python train.py --model="segmentation model" --train_examples=72500 --image_size=48 --crop_scale_min=0.8 --norm="groupnorm" --weight_standardization=true --blocks_per_level=2 --optimizer="adamw" --lr=0.0023 --eps=1e-08 --grad_clip=1.0 --batch_size=256 --epochs=30.4 --lr_schedule="cosine" --weight_decay=0.0
Rows from block 6 of a small segmentation model, named by matrix and row number. Each number is 128 + 24 x the weight over its row's rms, rounded and kept within 0 to 255. All counts start at 0. After the name is the row's rms in percent of the matrix's.
After each channel's rows are labels from the 100 images, of 14848, where the channel reaches its highest value: "top examples" is what is common among them. Only what is clearly more common there than usual is listed. The data: rendered dice on a table.
# convs0: first 3x3 conv (model.decb.0.0.convs.0.weight, 192x384x3x3, standardized in use, each kernel summed), inputs 231-307

convs0.34 079 [143 110 103 109 148 134 121 145  97 101  84 138 109  63 163 175 127 132  97 163 104 124 121 110 106  85 116  59 127  85 130  82 105 122 154 133  81 106 123 129 176 122  82 102 147 122 111 154 125 141  81 160 101  94  81 136 133  93 165 118 138 110 104 165 123 145  82 101 139  89 137 152  92 100 138  97  90]
top examples: three on top; dice: one; total: 3

convs0.132 102 [161 138  73 137 117  85 158 151 100 127 100 159 139 146 166 166  98 129 133 122 101 167 118 126 141 135 113  92 169 111 133 154 149 113 117 108 106 120 159 150 124  87 120 104 133 139 135 121  90 135 116 100 116  83  90 153 126  89 162 132 126 118  87 102 132 126  71 113 104 133 133 114  86 100 149 160 112]
top examples: two on top; dice: one; total: 2

convs0.13 097 [144 105 152 148  97 124 135 128 142 108 117  90 122 118 144 113 144 116  98 157 136 134 152 142 162 124 139 153  78 139 152 129  98 134 117  94 123 121 147 140 135 138 117 108 130 105 121  80 130 129 146  99 144 148 167 119 139 129 101 106 142 128 184 158 138 119 142 116  98 126 118 101 113 101 150 101 154]
top examples: total: 4

convs0.92 105 [109 127  82 141 122 104 152 138 139 147  93 112 162 105 129 103 160 121 141 103 115 146 116  85 144 135  92 106 154 123 153  99 121 116 126  94 141 131 114 127 121 125 129 137 158 135  97 110 123 144  87 125 114 115 140 126 117 133 130 103 105 128 113  58 173 158 146 122 108 109 135 114  92 103 100 143  94]
top examples: three on top; total: 3

convs0.79 093 [155 131  88  96 155 130 161 210 183 171  78 138 170 138 119 139 119 127 106 159 147  97 140  97 166 131 148 162 120 127 175 109 139 170 138 147 113 124 149 115 132 106 124  98  91 121 140 141 179 166 126 124  58 117 174 138 100 167 131 151 125 133 127  73 136 150 142 144 151  94 104 135 132  70  80  98 136]
top examples: three on top; total: 3

convs0.87 103 [ 66  94  69  95 152 124 160 136 116 112  95 113 165 111  97 158  97 133 112 129 119 145  74 131 123  80 105  92 144  62  92  91 126 135 144 118 115 145 118 149 135  56  92 108 140 134 138 100 122  87 158 130 112 149  82 105 105 130  92 135 152 128  96 123 146 125 106 105 121 129 154 122 129 150  77 109 120]
top examples: six on top; dice: one; total: 6

convs0.129 100 [146 147 174 104  71 199 153 175 134  91  80 138 140 163 168 138 115 122 127 153 113 143 114 104 121 124 166 132  87 127 155 139 148 145 155 126 142 117 160 133  95 132 161 124 103 120 126 127 159 154 137 154 109 149 142 109 186 135  97 105 135 127 110 127 137 118 102  62  85 160 111 119 129 156 158  99 120]
top examples: one on top; total: 1; dice: one

convs0.94 086 [118 101  69 141 125 127 157  89  68 146  60 106 146  96 109  94 136  74  84  95 106 102  99  65 111  87  94 127 132 108 141 100 112  94 103 120 166 146  72 109 108 110 108 101 141  94 112 100  74 131  83 134 134 131 140  80 132 157 117 137 146 112 174  59 164 147 157 163 121 114  91 128 138 151  62  80 125]
top examples: three on top; total: 3

convs0.188 100 [120  86 136  53 125 125 131 128 166 107 126  62 103 103 112  95 130 136  85 155 171 125 143 108 175 163 114 152 127 117 116 104  87 157 148 123  95  55  94 112  91 117 101  96  91 131 131 133 122 116 106 130 122 131 148 136 114 119  47 131 119 143 123 134 129 145  88  78 126 110 140 142  92  84 134  85 158]
top examples: five on top; dice: one; total: 5

convs0.5 093 [104 123 148 148  76 111 131 141  90  76 147 144  87 112 129 117 125  84 156 142  86 153 136 122  84 144 136 100 116 140 139 132 120  83 126 116  99 113 131 193 100 165 116 100 142 126 145  87  80 157  91 130 110 127 124 102 111  91 120 127 107 146 132 164 114 126 102 115  74 164 114 108 128 121 133 130 116]
top examples: three on top; dice: one; total: 3

convs0.177 101 [173 141 105 123 126 139 155 106 146 116 133 121 158 129 132 135 151 104  91 120 142 122 126 129 176 122 151 155 148 168 145 139 130 132 104 130 147 136 134 167 125 135 179 127 131 140 107  91  94 115 119 130 130 160 123 129 156 177 121 180 166 141 194 168 124 129 143  85 120 134 152 138 137 109 143 164 159]
top examples: five on top; dice: one; total: 5

convs0.98 098 [145 142 148 121  79 176 130 159 164  73  73  98 135 131 134 124 117 122 105 148 134 151  92 119 136 153 120 140 112 125 148  92 136 138 163 123 117 118 148 128  94 150 155 138  85 137 140 104 150 150 142 109 149 138 113 123 154 102 114  55 132 126 107 138 132 129 128  60  50 158 117 113 128 152 143 127 138]
top examples: one on top; total: 1; dice: one

convs0.175 122 [122 128 135 124 101 134 147 125 110 111 124 107 142 136 147 146 151 143 123 130 114 140 128 125 105 112 155 124 112 142 142 117  91 107 177 119 159 110 105 112 128 125 106 131 123 151 123 137 121 110 131 158 162 152 116 103 156 131 148 124 138 115 155 195 109 146 159 118 117 122 161 129 136 124 161  94 184]
top examples: five on top; total: 5

convs0.30 087 [ 99  83  98 153 105  97 118 136  79 194  43  99 168 145 118 109 139 124 130 100  79 116 111  59 112 113  81 146 129 157 127  78 107 108 122  41 171 119 139 141 141 100 120 109 120  51 108 136  96 126  91 142 130 107 146 140 114 144 136 127 106 150 131  65 160 137 193 157 122  98 154 116 156  97 139 106 108]
top examples: dice: one; total: 6; total: 3

convs0.119 075 [157 138 118  97 178 104 121 171 145 113 128 146 130 152 107 155 135 158  82 114 107 112 117 134 126 130 141 164 142 136 173 116 122 125 161 134  72 112 105 138 135 125 126 138 104 147 143 128 154  99 116 100 105 146 117 137 101 150 170  93  73 109 105 135 127 116 130 126 158 108 149 139 112  91 163 109 112]
top examples: three on top; dice: one; total: 3

convs0.105 107 [140 117  61  79 148  90 126 158  86 144  95  69 148 150 136 130 137 144  96 137 104 143 133  92 136  96 135 119 100 122 122  73  72 138  91  61 108 114 149 138 119  92 130  89 133 138  95 146 106 123 154 118 103  90 134 127  85 127  37 127 113  78 109  89 145 119 130 134 155  88 158 137  84 119 139  89 107]
top examples: three on top; dice: one; total: 3

convs0.102 095 [ 83 162 123 122 136  94 120 110 107 160 128 106 135 140  97  90 168  88 145  74 105 142 153  95  88 115 172  94 115 165 118 129 114  71 123  76 135 118  95 156 121 118 149 148 141 186  89 107 134 144  93 132 100 145 176 119 139 164 150  99  97 141 109 100 157  80 135 176 133 133  78 119 147 106 113 143  91]
top examples: two on top; dice: one; total: 2

convs0.60 089 [141 114  84 101 171 156 144 125 134 152  68  78 123 105 120 150  97 158  91 125 135  93 108 109 150  83 102 139  99  73  98  79  81 147 108 141 116  94 124 142 104  45  97 123 124 104 126 131 108  80 143 113  90  91  95  96 121 130  55 158 125  95 120 102 104 172 117 142 143  87 125 138 120 105 106  53 116]
top examples: six on top; dice: one; total: 6

convs0.78 106 [144  90  99 139 134 122 172 160 125 120 121 132 152  84 138 161 106 109 140 116 123 111 119 145 125 112 123 100 133 108 156 170 138 119  82 120 143 109 112 133 162  87 117 153 125 147 110 111  65 141  95 138 124 119  71 132 130 131 137 152 137 132 132  84 113 152 133 136 101 157 114 123 126 114  73 145 132]
top examples: three on top; dice: one; total: 3

convs0.122 095 [142 134  87 111  92 129 127 164 142  92  74 136 153 122 167 132 131 123  91 119 138 147 131 124 117 190 149  98 129 127 109 105 157 122 135 117 145 170 117 125  98 125 174 140 122 160 125  95 149 147 132 148 118 120 127 123 131 146 158 117 146 156  82  93 162 134 125 105 106 113 119 104 113 134 149 180  98]
top examples: one on top; dice: one; total: 1

convs0.172 090 [ 91 147  65  68  89  97 124 147  92 104  93 102 121 151 141 122 119 136  49 140 103 158  88 139 102  99 131 118 158 119 161 149 121 133 145 117 161 104 111  78 164  44 151 117 136 123 121 135 136 125 102 127 139 102 129 109 133 145 122 157 140 149 146 131 120 114 134  85 109  86 118 126 112 138 153 162 118]
top examples: dice: one; one on top; total: 1

convs0.104 087 [ 94 105 121 112 107 132 153 114 121  96 118 140 110  63  96 129  89  84 149 118 132 162  98 116 118 128 113 113 125  96 162 165 126  76  94 154 104  81 109 172 105 129 104 114 105 121 137  63  78 136  60 118 133 123  96 105 109 130 109 128  99 117 147 142 123 144  82  98  67 148 137 104 109 102 152 105 140]
top examples: three on top; dice: one; total: 3; total: 2

convs0.65 089 [172 143  75  89 107  99 157 156 113 130  76 137 171 127 138 162 144 151  68  77  94 109 116 113 128 121 132 140 149 121 134 113 121 123 123 122 138 169 110  68 116  95 125 112 102 142  83 115 155 141 154 136 161 128  89 128 155 132 149 124 131  89 127 117 162 139 133 102 118 100 114 105  93 134 116 110  86]
top examples: dice: one; total: 1; total: 3

convs0.74 105 [127 102 119 134 131 117 131 106 128 162 105 112 150  85 100 109 161 125 149  80 103 111 145 106 130 137 104 157 145 100 103 113 109 111 113  95 109 112  75 109  90 141  89 176 110 129  96  99 141 126 139 138 112 159 130 129 122 144 140 128  94  74 139 160 142 109 164 164 125 118 113 108 114  90 130 106 163]
top examples: three on top; total: 3

convs0.20 083 [ 76  82 120 110 132 133 126 157 124 123 118 117 149 109 119 161  84 145 114 132 148 100 102 130  97  62 111 103 131 121 104 146 131 113 139 148 126 104  92  98 153 141  81 167  88 114 139 148 138 105 127 154 147 104 150 121 129 144 121 119 148 110 148 144 115 155 146 139 130 135 144 148 152 108 150  82 138]
top examples: dice: one; total: 6; total: 5

convs0.27 074 [149 107 160 103 127 152 115 155 119 101  68 149 140  81 170 145  86 168  82 137 117 123 109 110  91  82 118 132 149 120 153 119 121 127 142 142 140 149 116 141 155 158  88 141 136 113 125 137 159 124  91 147  84 158 118 108 177 154 177 147 164 106 187 101 172 158 135 103 140 145  91 139 142 151 133  64 141]
top examples: three on top; total: 3

convs0.127 101 [138 159 101 138  93 130 132 159 100 113 100 147 130  88 133 122 102 105 105 144  99 139  84 137 119  89 112  97 136 160 123 133 115 131 128 119 138 130 127 147  99  88  58 139 138 117 130 125 144 135 140 148  82 111 112 117 123 122 141 107 143  44 126  95 130 140 149 137  98 146  73 108 119 113 110 145 123]
top examples: dice: one; total: 4

convs0.176 100 [ 95  73 117  90 120 142 150 101 136 100 125  78 127  86 131 119  75 133  97 128 131 135 138 129 152 180 122 141 114  95 116  80  94 119 130 117 138  94  98 110  89 129  73 130  68 160 105 126 133 101 115 133 129 101 130 118 134 110   2 120 132  71 121 126 135 143 110  88 118 115 145 135 106 109 109  89 147]
top examples: five on top; dice: one; total: 5

convs0.112 119 [138 143 114 133  94 126 144 139 111 115  93 125 126  71 127 133 127 121 121 142 112 139  85 130 121 106 108  78 139 152 100 107 128 120 110 119 137 122 121 114 132  96 121 136 120 113 131 125 161 116 130 145  90 103 107 126 121 126 135 121 131  98 138  70 137 146 139 127  89 133 108 102 121 106 106 136 119]
top examples: dice: one

convs0.19 101 [153 158  98 129 142 146 131 115 177 161 105  97 139 114  73 109 184  47 117 135 160 109 144  83  91 143 132 192 116 158 171 135 129 151 133 145 155 104 101 105 155 119 110 148 147 139  90 137 172 175  78 147 116 130 170  86 120 205 156 130 122 156 179  83 152 114 187 150 145 123  95 113 121  95  67  93 125]
top examples: three on top; dice: one; total: 3

convs0.107 110 [136 135  87  95 144 111 131 149 141 148 104 103 107 154 137 132 111 135 101 137 170 110 112  73 152 118 140 139  91  87 135 110 143 151 105 115 123 121 145 138 143 109 149 114 139 108 125 154 132 137 143 114  96 113 142 126 134 111  41 122 146 131 129  59 125 132 131 104 137  87 126 144  88  93 130 131 134]
top examples: four on top; total: 4

convs0.165 107 [139 128 145 115 129 110 156 119 110 137 142 129 135 135 133 143  99 113 139 137 131 124 145 128 130  94 116 100 129  86 133 158  95 129 124 130 131 114  76 156 133 173 105 148 101 134 106 142 115 110 121 148 140 164 111 119 136 148 114 160 140  90 150 167 101 140  93 128 128 156 149 118 115 125 127  99 163]
top examples: dice: one; total: 6; total: 3

convs0.173 093 [107  90  63 100 155 123 157 129 119 117  96 120 158  94 111 145 151 128 120 114 135 130 104 145 131  89 120  89 125 131 130 105 125 110  90 118 126 118  91 189 160  70 114 155 158 126 145 120 118 132 114 139  94 108 101 123 105 151 114 144 119 157 118  88 152 145 167 108 145 142 126 128 139 138  83  85  80]
top examples: three on top; total: 3

convs0.50 090 [148 118 142  90 118  95 115 134 111 106 116 114 137 134 117 134 160 128  96  61 101 156 124 121 139 124  93 133 132 146 110 124 108 104 141  80 114 108 119 112 148 150  94 116 114 118  98  93 166 144 144  92 126 156 149 144 120 147 143  99 116 116 119 134 150 109 124 110 113 112 113  85  85 106 151 105 116]
top examples: two on top; total: 2

convs0.91 090 [141 116 117 134  74 115 203 132 116 125 152 130 158 142 176 151 127  91 141 100  95 149 141 156 164 107 130 109 156 131 170 153 157  62 125 119 134 102 130 167 144  97 157 142 125 141 144  61  68 166 100 120 141 173 153 138 151 131 123 115 124 153 104 153 138 174 119 116  72 169 163 104 139 140 138 148 148]
top examples: two on top; total: 2

convs0.147 093 [118 123 141  96  97 107 134 113 121 135 109 142 159 113  81 133 106  96 108  85 100 118 111 113 156 121  85 119 157 112 137 124 153 109 136 127  96 162 144 136  92 107 161 137 105 142 161  62 137 126 136 113 110 145 118 141 104 141 127 109 140 100 113 100 154 104 108 144  99 134 126  84 138 130  93 140 129]
top examples: dice: one; two on top; total: 2

convs0.68 103 [106  99 107 103 124 145 163 137 158  88 100  83 154  76 129 124 101 146  99 123 145 132 134 123 173 190 131 162 127 100 125  69  92 127 130 134 134 129 110 100 109 113  86 136  74 165  93 142 142 152 126 130 148 107 113 131 146 133  13 114 137  90 115 113 148 151 122  81 117 125 123 150 127  87 109 100 149]
top examples: five on top; dice: one; total: 5

convs0.126 084 [ 98 146  95 123 102 107 120 101  72 124 119 105 125 129 113 116 164  79 101  62  84 139 151 110 111 110 157 128 106 145 146 141  76 105 141  76 100 119  82 112 139 109 141 130 113 170 107 113 126 152 119 118 120 128 143  79 156 142 131 103 122 145 138 129 144  87 156 114 128 146  88 108 146 101 121 120 108]
top examples: two on top; dice: one; total: 2

convs0.101 087 [160 109 134 104 107 113 156 139  80 113  67 199 130 120 143 155 128 150 123 108  99 154 137 104 146 125  92  82 183 126 111 139 181 106 171 144 125 176 135 106 168 133 154 110  94 108 118  99 125 123 133 138 130  97 101 149 117  87 179 131 142  96  98 120 172 159  82 127 118 152 135 149 125 146 131 185 121]
top examples: dice: one; total: 1; total: 2

convs0.111 103 [111  93 147 113 105 124 151 122 128 102 130 143 139  61 112 116  83  92 118 139 113 145  96 172 154  94 109 103 153 103  80 142 137 123 133 141 106 102 111 138 146 133  72 156 108 129 108 120 130  96 131 139 144  96 109 116 100 137 119 166 117 104 131 148 101 113  80 137  82 161 126 121 129  80 119 142 135]
top examples: five on top; dice: one; total: 5

convs0.184 094 [105 140  81 116 110 121 127 136 112 141 109 129 110 167 135 114 143 128  59 138 133 173 125  88 101 156 117 131 140 133 125 138 120  80 152 105 172 114 105 131 109  70 149 113 123 106 121 111 126 120 102 122  73 119 166 138 133 146 152  81 105 129 121  53 107 103 103 122 111 114  92 123 116 117 148 152  72]
top examples: two on top; dice: one; total: 2

convs0.108 081 [104 127  53 125 115 117 130  90  89 144  97  93 139 155 120 102 137 105 101  93  99 123 118 114 122 125 140 116  97 126 107 107  96  92 124  86 129 136 108 149  76  60 124 122 115 154 112 141 125  85 114  97  79 111 120 112 141 142  99 101  91 113 111  87 140  93 133 127 153 143  98 115 120 130  82 108  59]
top examples: dice: one; six on top; total: 6

convs0.152 077 [106 137 121 115 138 133 147 116 128  75 126 112 147 148  92  94 106 132 110 106 107 116 115  96 144 125 165 115 127 140 118  83  95 127 140 133 119 138 121 151 110 153 130  81 112 108 134  81 117 137 101 101  97 134 125 116 159 105  98 147 171  82 124 138 122 163 131  84 114  97 100 116 137 119 163 143 140]
top examples: dice: one; total: 4

convs0.7 092 [100 116 112 129  74  98 144 130  93 117 132 143 118 133 134 128 137 115 122 117  96 138 126 131 103 143  99 137 149 144 156 149 114 115 141 116 139 131 121 136 147 128 151 111 123 138  89  97 106 121 152 162  93 143 126 108 127 126 135 139 117 107 155 168 110  94 105 124 106 122 126  88 126 134 134 143 144]
top examples: dice: one; total: 3; total: 2

convs0.139 088 [ 63 153 132 128 127 138 144 116 136 100  93 134 124  86 102 119 119 108  89 122 130 130 137 120 122 108 122 106 122 144 128 148 116 122 189 160 125 116 100  97 150 131  70 130 137 175  72 113 165 112 137 167 135 136 135  99 106  98 173 143 133  81 137 161 109 147  89 144 117 126 139 137 124 117 113 106 145]
top examples: five on top; dice: one; total: 5

convs0.146 093 [112  96  71 133 137  99 124 117  92 149  46  79 141  92 101  77 121  78 108  98 106 108 108  61 104  80  91 120 159 126 174 101 107 119 143  92 131 112 105 115 157 127 118 130 155 113  95 147 109 123  89 142 138 108 133 125 101 142 124 132 121  91 132  68 156 128 143 169 124 107 172 130 116 123  97 111 123]
top examples: dice: one; total: 6; total: 2

convs0.88 074 [ 94  70  84 168 144 137 155 112  75  97 102 118 136  43 127 135  84 102 141 125 125 111  91 106  88  31 110 102 153  65 151 182  91 127  97 156 164 142  82 140 148 112  55 146 127 103 101 134  59 136  69 157 102 116  48 109 130 159 129 165 139 115 183  93 130 177 132 117 124 172 128 126 147 144  78  84  97]
top examples: six on top; dice: one; total: 6

convs0.109 091 [125 146 121  87 117 113 123 149 145 154  48 110 153 169 127 105 141 123  91 113 146 158 138  93 151 146  95 180 156 167 153 113 124 147 212 133 146 121 106 112 122 121 150 118  79 163 137 100 142 134 169 137 146 130 165 116 108 144 169 109 119 125 132 125 119 137 146 132  96  99 110 126 147 140 145 174 146]
top examples: one on top; total: 1; black die

convs0.43 113 [128 153 116 144 114 121 113 133 127 115  95 121 108 134 140 127 139  94 114 130 109 168 139  79 101 160 162  84 150 154 109 133 136  99 137  99 100 127 124 154  94 131 144 145 154 140 111  94 132 120 101 106 129 118 137 144 119 109 172 117 119 148  85  94 156 104  68 137 112 124 100 121 116  98 146 147  87]
top examples: two on top; dice: one; total: 2

convs0.131 106 [152 178  74  63 153 131 147 155 165 179  95 116 138 159 109 122 201 112  90 140 160 109 144  61 144 103 174 152 121 147 141 115 124 159 109 116 126  87 114 134 146  94 156  99 136 127 111 144 173 168 135 136  63 130 167 116 103 184  82 136 101 159 160  78 161 115 154 114 141  86  58 126 116  66 116  85 126]
top examples: total: 5

convs0.190 091 [139 130 142 112  99  94 118  95  89 116 133 177 157 132 113 145 157 138 112  41 104 158 140 140 135 133 105 100 172 164 119 138 151  87 126 108 128 153  96 146 112 118 157 132 116 164 122  69 123 116 141  78 101 126 137 159 102 130 143  86 124 122  81  73 150 118 102 131  87 141 102  74 122 137 136 190 100]
top examples: two on top; dice: one; total: 2

convs0.32 097 [108 118  78 119 113 100 145 163 106 148 109 102 132 157 108 113 138 120  93 134 103 137 123  98 106 141  97 160 146 136 124  86  98 136 153 108 133 126 143  68 126 118 123  98 121 131  95 119 135 115 135 146 112 148 143 115 149 126 147 129 114  93 151 155 130 121 120 139 108  89  97 124 141 114 139 135 184]
top examples: two on top; total: 2

convs0.162 078 [108 167 108 124 131 116 173 147 152 121  74 111 202 180 152 117 145  87 102 125  90 156 145 132 168 104 120 170 142 167 172 138 122 153 161 106 144 131 127 144 150 133 141 107 135 116 134 134 145 142 162 154 144 156 179 109 160 190 132 155 154 156 181 143 134 113 170 114 138 118 120 123 143 128 136 132 192]
top examples: five on top; dice: one; total: 5

convs0.137 087 [155 130 112  90  44 132 152 136 132 110 117 129 151 145 154 134 136  88 107 128  96 147 122 117 158 145 112 112 119 159 169 108 145 103 156 119 149 161 144 123 125 130 133 136 123 144 113 102 133 158 109 134 146 150 133 148 200 122 123 120 160 120 133 121 139 152 126 117  72 149 133  99 156 160 116 168 137]
top examples: two on top; dice: one; total: 2

convs0.120 094 [ 83 182 165 142 126 172 145 135 127 113  95 131 160  98 152 150 125 114 150 105 136 158 119  88 121  96 136  72  98 148 158  98 111 113 122 153 130 169  98 154 136 157 150 100 145 100 145 109 151 139 150 157 136 142 121 124 170 106 145 143 160 124 122 165 111 128 144 110 106 112 161 126  99 159 168 123 151]
top examples: dice: one; total: 1; total: 3

convs0.49 101 [100  99 114  90 133 128 132 147 112 120  70  83 179 130 176 141 106 166 102 117 119 129 100  82 150 102  82 121 122  89 128  99 125 141 120  96  98 125 108 120 146  98 130 107 128 104 149 141 132 106 147 127 116  97 105 121 149 108  41  90 138 101  99  42 130 146 147 103 116 110 151 141  95 122 163 100 156]
top examples: six on top; dice: one; total: 6

convs0.163 085 [176 127 132 119 114 115 127 135  85 103  89 150 139 101 187 179 126 155  51 104  77 128 116 125 113 118 125  81 174 102 143 141 116 110 140 133  85 118 118 103 167 134  82 120 158 129 139 138 137 125 118 102 115 101  68 130 126 111 147 114 123 110 109 103 144 157 106  95 137 127 139 125  80 136 131 108 124]
top examples: three on top; dice: one; total: 3